config = dict(
    model='CTC audio transcriber',
    dataset='single English nouns, adjectives and verbs, spoken by a formant synthesiser in many voices',
    train_examples=78125,
    noise_aug=0.002,
    time_shift_ms=50,
    n_mels=40,
    hop_length=160,
    input='mfcc',
    spec_augment=False,
    win_length=400,
    tokenizer='char',
    vocab_size=29,
    arch='transformer',
    norm='rmsnorm',
    norm_position='pre',
    activation='star_relu',
    mlp_ratio=4,
    head_dim=32,
    fused_qkv=False,
    bias='all',
    qk_norm=False,
    parallel_block=False,
    inner_norm=False,
    kv_group_size=2,
    subsampling=4,
    layers=14,
    width=128,
    positions='rope',
    init='trunc_normal_002',
    residual_init='none',
    optimizer='soap',
    beta2=0.99,
    lr=0.0021,
    beta1=0.95,
    shampoo_beta=0.99,
    eps=1e-08,
    precondition_frequency=25,
    max_precond_dim=1024,
    one_sided=False,
    adamw_lr_other_params=0.0019,
    gradient_centralization=True,
    steps=5300,
    batch_size=48,
    epochs=3.3,
    lr_schedule='cosine',
    final_lr_fraction=0.1,
    warmup_steps=260,
    weight_decay=0.0,
    adamw_weight_decay_other_params=0,
)
Rows from block 10, named by matrix and row number. Each number is 128 + 24 x the weight over its row's rms, rounded and kept within 0 to 255. All counts start at 0. After the name is the row's rms in percent of the matrix's.
# q: attention query (model.blocks.10.attn.q.weight, 128x128), inputs 64-127
q.54 105 [ 97 139 148 152 141 124 151 167  92 127  94 143 111 109 100 127  94 145 146  78 128 154 144 149 112 151 110 134 150 168 141 193 131 187 121 158 118  76 139 144 121  98 138 121 166 143 127 119  95 130 155  99 106 126 114  91 106 134 116 126 151 150 110 160]
q.55 104 [140 120 141 111 118 151 109 136  74 110 126 161 137 135 140 121 161  94 161 128 136 132 131 129 121 104 138  95 170 119 129 104 131 134 116 146 146  92 147  92 128  90 140  88 147 128  89 158 120 136 124 113 116 133 106 125  96 101 138 123 119 171 110 109]
q.56 102 [130 161 113 131 151 162 118 167 137 155 132  92 133 104 129 122 157  73 123 144 147 126 171 111 135 130 141 159 166 158 152 138 145 145  71 134 111 122 157 100  89 137 122  74 124 117 160 113 103 132 102 134  87 146  72 141 127 115 155  99 125 134 129 151]
q.57 092 [153 159 145 131 141 106 122 154 151 132 129 162 167 102  94 135 113  97 146 105 104 114 122 102  87 102 109 156 108 107 123 133 139 112 138 118 135 141 112 123 176  60  99  96 138 137 167 164  90 113 139 119  76 156 137 163 146 149 135 118 139  79 167 143]
q.58 096 [113 101 105 115 125 127 134 143 151 166 158 150 147 114 129 108  65 100 128 126 167 122 184 157  64 167 122 128 138 137 133  76 147 122 139 129  93 136 107 161 106  95 120 114 143 144  91  93 148 175 118  89 131 155 148  91 127 147 158 112 127 141 155 136]
q.59 102 [100 115 147 156 128 185 130 144 148 164 124 148 140 122 144 128 158 150 125  87 158 160 118 150 114 116 124 135 143 112 138 149 127 136 119 170  96 110 129 147 127 132 143  89 113 144 121 188 127  87 149 168 114 126 122 145 148  87 137 113 116 147 147 168]
q.60 103 [165 112 112 131 130 149 151 148 127 143 131 134 136 122 146 109 114 139 157 170 117 102 134  73 136 108 112 119 139  72  99 172 139 140 122  98 130 150 132 197 107 158 159 137 146 126 135 107 103  98 151 128 124  62 133  98 134 131 113 128 107 131 128  95]
q.61 097 [111  85  96 135 138  76 140 116 105 111 148 146 173 151 135 135 125 159 121 138 155 129 129 164 146  77 153 145 144 118 129 132 137 134 147 105 116 144 167 107  79 147 148 153 166 142 115 140  94 160 134 195 129 140 122 149 103 137 133 150 130 118  87 112]
q.62 095 [155 137 138 130 115 118  71 129 153 138 103 123 175  93 126 161  88 111 119 108 131  70 105 195 117 138 135  95 133 141 134 109 157  96 127 129 122 156  92 120 117 122  91 165 160 135 170 142 169 151 145 119 136 127 156 127 136 110 107 129 155  94  86 146]
q.63 101 [124  98 104  63  84 129 145  81 110 129 125 100 131 103 148 171 133  85 127 119 144  90 125 113 114 121 111 141 112 129 137 124 115 111 132 106 124 136 124 141 140 139 131 156 122 182 129 163 152 113  84 142 159 109 103 106 139 114 136 163 126  83 151 113]
q.64 117 [144  95 146 113  54  59 115 176 108 153 109 124 114  94 125 119 107 147 113 146 144 126 118  74 112  88 115 130 116 163 142 128 101 132 122  91 157 133 140 118 129 112 123 130  83 150 143 104 145  96 135 144 112 103  98 137 133 119  97 156 106 165 111  99]
q.65 109 [152 127  72 144 103 106  86 113 153 135 144 145 128 158 127 135 144 133  96 120 148 121 114 139 130  94 180 119 137 108 154 145 117 169 149 155 115 148 158 173 114 135 141  96 113 102 113 150 135 147 101 134 163 123 109 138 153 140 113 112 144 147 148 170]
q.66 101 [128 151  92 134  99 106 189 144  68 155 127 104 144 102 102 139 146 153 160 117 111 113 127 133 152 133 108 108 144 134 134 122  92 108 172  90 157 160 108 122 121 150 169 159 109 116 111 130 136 138 138 105 107 123 115 154 202 132 130 124  95 103 118 142]
q.67 114 [137 114 129 112  86 113  79 131 130 129 105 146  97 112 121 171  97 124  88 158 143 106 124 124 130 143 183 134 151 172 118 138 107  97 155 130 132 107 119 161 111 102  97 115 116 190 140 143 152 147 123 102 106 154  86  77  89 142 140 133 174 119 135 146]
q.68 093 [156 112 131 139 118  96 126 109 161 123 124 154 164 158  91 161 121 137 117 155 125 135 161 137 108 151 118 123 176 119 163 129 141 121 154 101 107 152 159  82 109 143  85 132 125 152 127 144 127 123 184 102  66 133 130 126 136 103 123 176 150 150 107  91]
q.69 099 [130  91 101 122 148 155 147 166 156 158 142 132 175  96 168 144 153 103 110 158 122 102 128 134  99 148 159  86 146 161 161 136 142 159 136  98 119 109 124 135 125 115 123 105 140 154 153 120  88 106 146 132 102 154 108 106 113 145 165 133 122 130  66 117]
q.70 089 [ 92 146 147 147 135 126 167 115 145 124 159 120 166 110 158 119 160 126  79 161 110 176 161 114 120 121 116 133 145 149  73 122 107 111 162 147 146 109  91 143 126 147 129 147 157 130 106 146 133 141 142 134 142 143 148 134 120 129 106 126 135 112 145 129]
q.71 100 [128 118 135 134 124 100 116 127 120 139 134 142 132 105 161  74 131 145 100 125 133  99 112 147 124 103 141 125 136 118 155 141 121 144 121 110 152 110 138  93 172 111 155 139 140 145 122 124 143 120 101 105 115 127 176  88 107  95 126 119 123 182 103 148]
q.72 090 [135  96 117 119 142 122 112 122 133 121 128 102  97 132 177 151 136 180 117 133 148 144 104 130 122 115 123 153 142 139  91 156 135 158 108 111 108 127 101 151  78 147 110 140  93 157 143 129 149 145 144 102 122 143 109 109 125  88 137 161 155 136 124 171]
q.73 104 [123 171  97 139 137 107 150 141 160 119 147 151 118 121 125 119 152 130 127 139  84 133 107 121 124 120 136 133 126 143 147 126 116 100 134 148 105 139 100 165 161 153 110 129 121 112 137 112 155  89 120  84 184  79 156 143 171 160 175 134 136  78 140 121]
q.74 103 [125 153  96 189 151 118 111  96 143 102 114 145 110 142 136 117 163 100 146 120 158 138 158 124 160 149 123 125 185 143 139 136 150  96 124 121 124  98 129 152 153 162 129 161 118 127 123 149 146 116 105 125 102  84 126 123  92 132 134 124 116 156  84 129]
q.75 085 [112 122 129  93 138 158 107 180 123 113 172 146 138 122 107 161 132 125 140 153 117 123 106 120 108 123 103 123 117 161 105 102 142  86  99 100 110 147 164  89 155 141  91 108 158 121 122 180  92 160 151 122 155 131 100 101 178  92 173 157 169 148 143 131]
q.76 107 [139 134 119 139 144 117  87 155 149 135 147 116 110 145 111 172 140 129 113 131 113 138 124 144  97  96 128 151 132 168 132 115 182 158 126 132 118 112  89 111 149 143 114 126 124 146 157 161 142 152 164 141 109 100 144 115 132  82 148 119 143 156  85 130]
q.77 105 [135 111 103 151 124 140 146 156 136 129 128  76 123 127  96 117  71 117 132 113 119 155 140 151 139  91 145 139 124  87 129 104 116 102 132 101 125 126 113 146 145 103 137 118 107 131 108 131 105 106 156 160 151 161  98 144 163  80 127 119 136 128 108 110]
q.78 091 [123  81 148 151 124 150 132 141 130 142 153 129 158 129  89 151 116 146 135 111 152 106  75  98 149 120  88 143  76 131 129 156 114 146 134 137 151 119 137  93 136 127 106  98 144  95  97 136 100 131 147 137 124 152 136 187  93 105 112 147 145 130 110 136]
q.79 108 [129 133 136 196 130 144 129 108 128 122 130 138 129 134 145 127 124 110 154 134 124 140 145 145  85 139 137  90 138 163  90 126 117 147 146 145 135 152 141 128  74  67 108 123 132  97 182 120  96 136 150 149 103 105 118 149 105  78 133 172 114 146  99 102]
q.80 112 [135 165 108  99 127 104 100 114 158 107 101  85  77 122 103 114 147 123 143 139 145 128 123 105 117 119 164 146  84 118 138  87 133 162 157 149  78 136 137 152  99 114 131 151 132 110 145 131 160 116 132  68  92 132 138 142 107 131 136 115 123  98 143 177]
q.81 114 [ 91 156 159 170 126  99 119 168  95 154 154 120 130 128 120 155 131 108 151 109 121 162 123  96 113 120 138 156 149 120 150 126 139 154 171 116 185 143  86 125 122 113 129 123 142 136 126  88 155 143 111 158 120 103 122 113 134 118 120 116 129  95 119 144]
q.82 111 [145  62 129 119 114 114 153 139 104 107  88 178  91 117 123 100 128 120  86 107 124 117 135 138 119  92  99 103 163 138 127 143 116 131 127 103 107 129 158 104 163 155 134 131 126 179 102 123 104 128 164 136 119 126  96 102 175  94 148  60 149 137 112 138]
q.83 110 [130 135 119 125 135 119 143 123 119 116 133 155  81 116 148 119 128  87 148 169 144 105 167 139 139 131 142 148  89 143 131 111 130 145 111 140 115 162 146 133 125  88 119 140 144 146  83 134  88 143 136 152 112 128 121 113  89 118 177 165 129 141 172 154]
q.84 100 [121 135 133 105 130 121 189 149  68 141 151 145 133 103 106 156 120 118 181 119 152 111 134 143 164 131  64 118 111 130 175 141 144 104 111 133 132 128 141 160 123 144 159 107 112 165 136 127 131 154  97 108 119 147 107 131  91 130 119 158  97 135 165  93]
q.85 095 [133 119 157 130 109 131 132 141 157 106 106 123 110 123  95 145 141 125 106 165 133 139 150 141 125  95 120 111 122 178 175 120 139 138  84 116 116  87 159 174 134  91 141 133 136 114 125 141 127 137 131 113 114 115 135 157 103 127 145  86 126 117 135  96]
q.86 086 [170 170 132 154 138 128 137 135 120 115 156 135 129 138 163 138 143 157 137 127 148 114 129 140 107  71 180 132 172 142 143 154 150 133  95 171 115 119 141 138 114 102 131 150 110 181 105 181  98 103 120 105 123 109 136 152  97 148 130  92 180 125  96 110]
q.87 099 [147 130  77 141 120 107 136 125 160 158 122 112 172 143 126 125 123 134 140 122 138  81 154 147  95 167 128 142 125 131 135 111 162 158 181  95 117 134 101 132 166 108 136 131 139 103 145 109  96 167 132 124 120 112 121 155 108 135  98 108 113 130 107 140]
q.88 088 [ 99 154 120  89 100 123 122 105 134 161 131  87 128 104 147 109 118  99 166 140 167 146 168  88 154  81 141 131 151  98 137 126  98 112 150 100 149 136 116 159 176 107 169 116 111  98 145 144  94 131 150 133  96 111 110 137 133 136 124  83 122 117 122  72]
q.89 083 [ 93 133 111 112 116 145 143 159 136 130  97 117 110 125 155 121  81 133  81 150 140 111  95  83 136  69 153 172  99  86 153 125 175 174 136 157 158 160 106 124 146 141 176 124 112 135 124 133 155 138 122 156 155 130 116  88 123 144 150  94 120 168 112 101]
q.90 084 [138 139 134 121  91 171 130 104 120 142 158 159 150 134 108 118 130 100 129 122 164 150 157 129 119 114 125 161 106 105 112 151  90 148 113 108 163 167 120 155 107 156 161 129 180 142 141 155 115  99 111 167 109 106 165 131 151 113 110 117 162 170 132  98]
q.91 087 [134 119 125  97 102 169 131 114 126 158  86 117 116 162  75  93 106 141 141 132 113 140 177 130 125 115 151 137 146 104 131 155 120 117 143 151 142 108 152 138 145 115 110 143  75 159  98 140 107 121 148 107 147 150  82 107 107 108 117 130 115 116 127 123]
q.92 087 [152 154 114  80 135 111  77 130 147 162  86  98 147 145 122 131 121 147 106 177 139 117 154 156  87 148 140  95 159 116 115 151 130 188 152 127 110 130 118 160 132 152 149 180  76 136 120 144 176 136 145 113  85 130 160 121  90 129 132 126 100 114 117 153]
q.93 102 [123 104 134 158 180 130 116 160 144 160 171 160 107  88 137 100  87 111 158 101 123 105 141  97 143 128  99 134 128 136 110 161 108 131 141 158 119 142 120  62 107 105 148 136 145 106 121 144 133 128 159 103 122 182 166 170 117  92 103 103  96 135 156 137]
q.94 089 [119  98 113 158 114 132  99 153 159 113 175 143 146 140 108  93 144 125 160 137 105 151 120 110 154 168 119 156 171 134 117 127 150 113 122 123 121 124 154 107 159 128  97 180 133  74 160 126 106 105  97  86 102 115 113 121 106 115 124  84 140 141 126 140]
q.95 114 [108 127 125 188 130 146 138 142 142  93 153 124  86 155 118  61 130 101 130 107 110 132 107 129 107 147 151 157 126 133  91 138 137 112 133 100 163 139 116 113 108 153  97 158 148 126 128 127 131 134 115 128 157  97 121 138 133  93 133 171 147 136  72 174]
q.96 122 [152  71 154 120 137 137 140 111 164 136  93 131  98 117 142 135 118 129 128 144 143 166 145 166 150  41 113 164 140 162 113 152 128 154 126  99 120 175 140 142 137 132 134 109 140 119 120 142 126 119 147  87 105 125 138 155 138 131 113 110 177  72 157 101]
q.97 109 [118 116 121 109 190  88 131 152 141 114 169  94 171 140 137 116 151  83 118 104 112 113 116 150 124  97 118 110 134  87 104  57 128 151 142 124 117 140 128 119  99 163 128 154 134 167 127 128 103  97 127 127 162 159 140 127 104  96  86 130 145 107 138 185]
q.98 100 [165 132 149 116 131 104 133 102 144 121  96  93 125 138  99 112 102 111 124 152 110 130  76 104 143 149 114 126 167 112 158 103 123  90  82 129 112 137 147 132 123 155 152 121 131 135 139  90 125 122 133 158 128  99 122  60 101 134 137 166 127 152 109 132]
q.99 117 [138 169 106  98 147 127  94 164 117 105 129 108  98 130 122  84  84 158 157 122 137 121 104  87 122 150 109 117 143 137 157 132  94 131 137 139 146 137 137 108 141  97 100  95 108 129 134 154 106 116 132 161  98 125 128 147 148 152 124  82 148 157  81 126]
q.100 103 [134 109 138  97  94 155 107 117 130 131 123 158 140 136 163 125 111 128 111 180 128 132 105 136 129 146 156  79  85 149 128 161 158 113 141 107 172 101 124 111 137 148 148 119 146 136 153 124  96 110 152 125 135 130 103  91 133 137 115 100  97 147 131  63]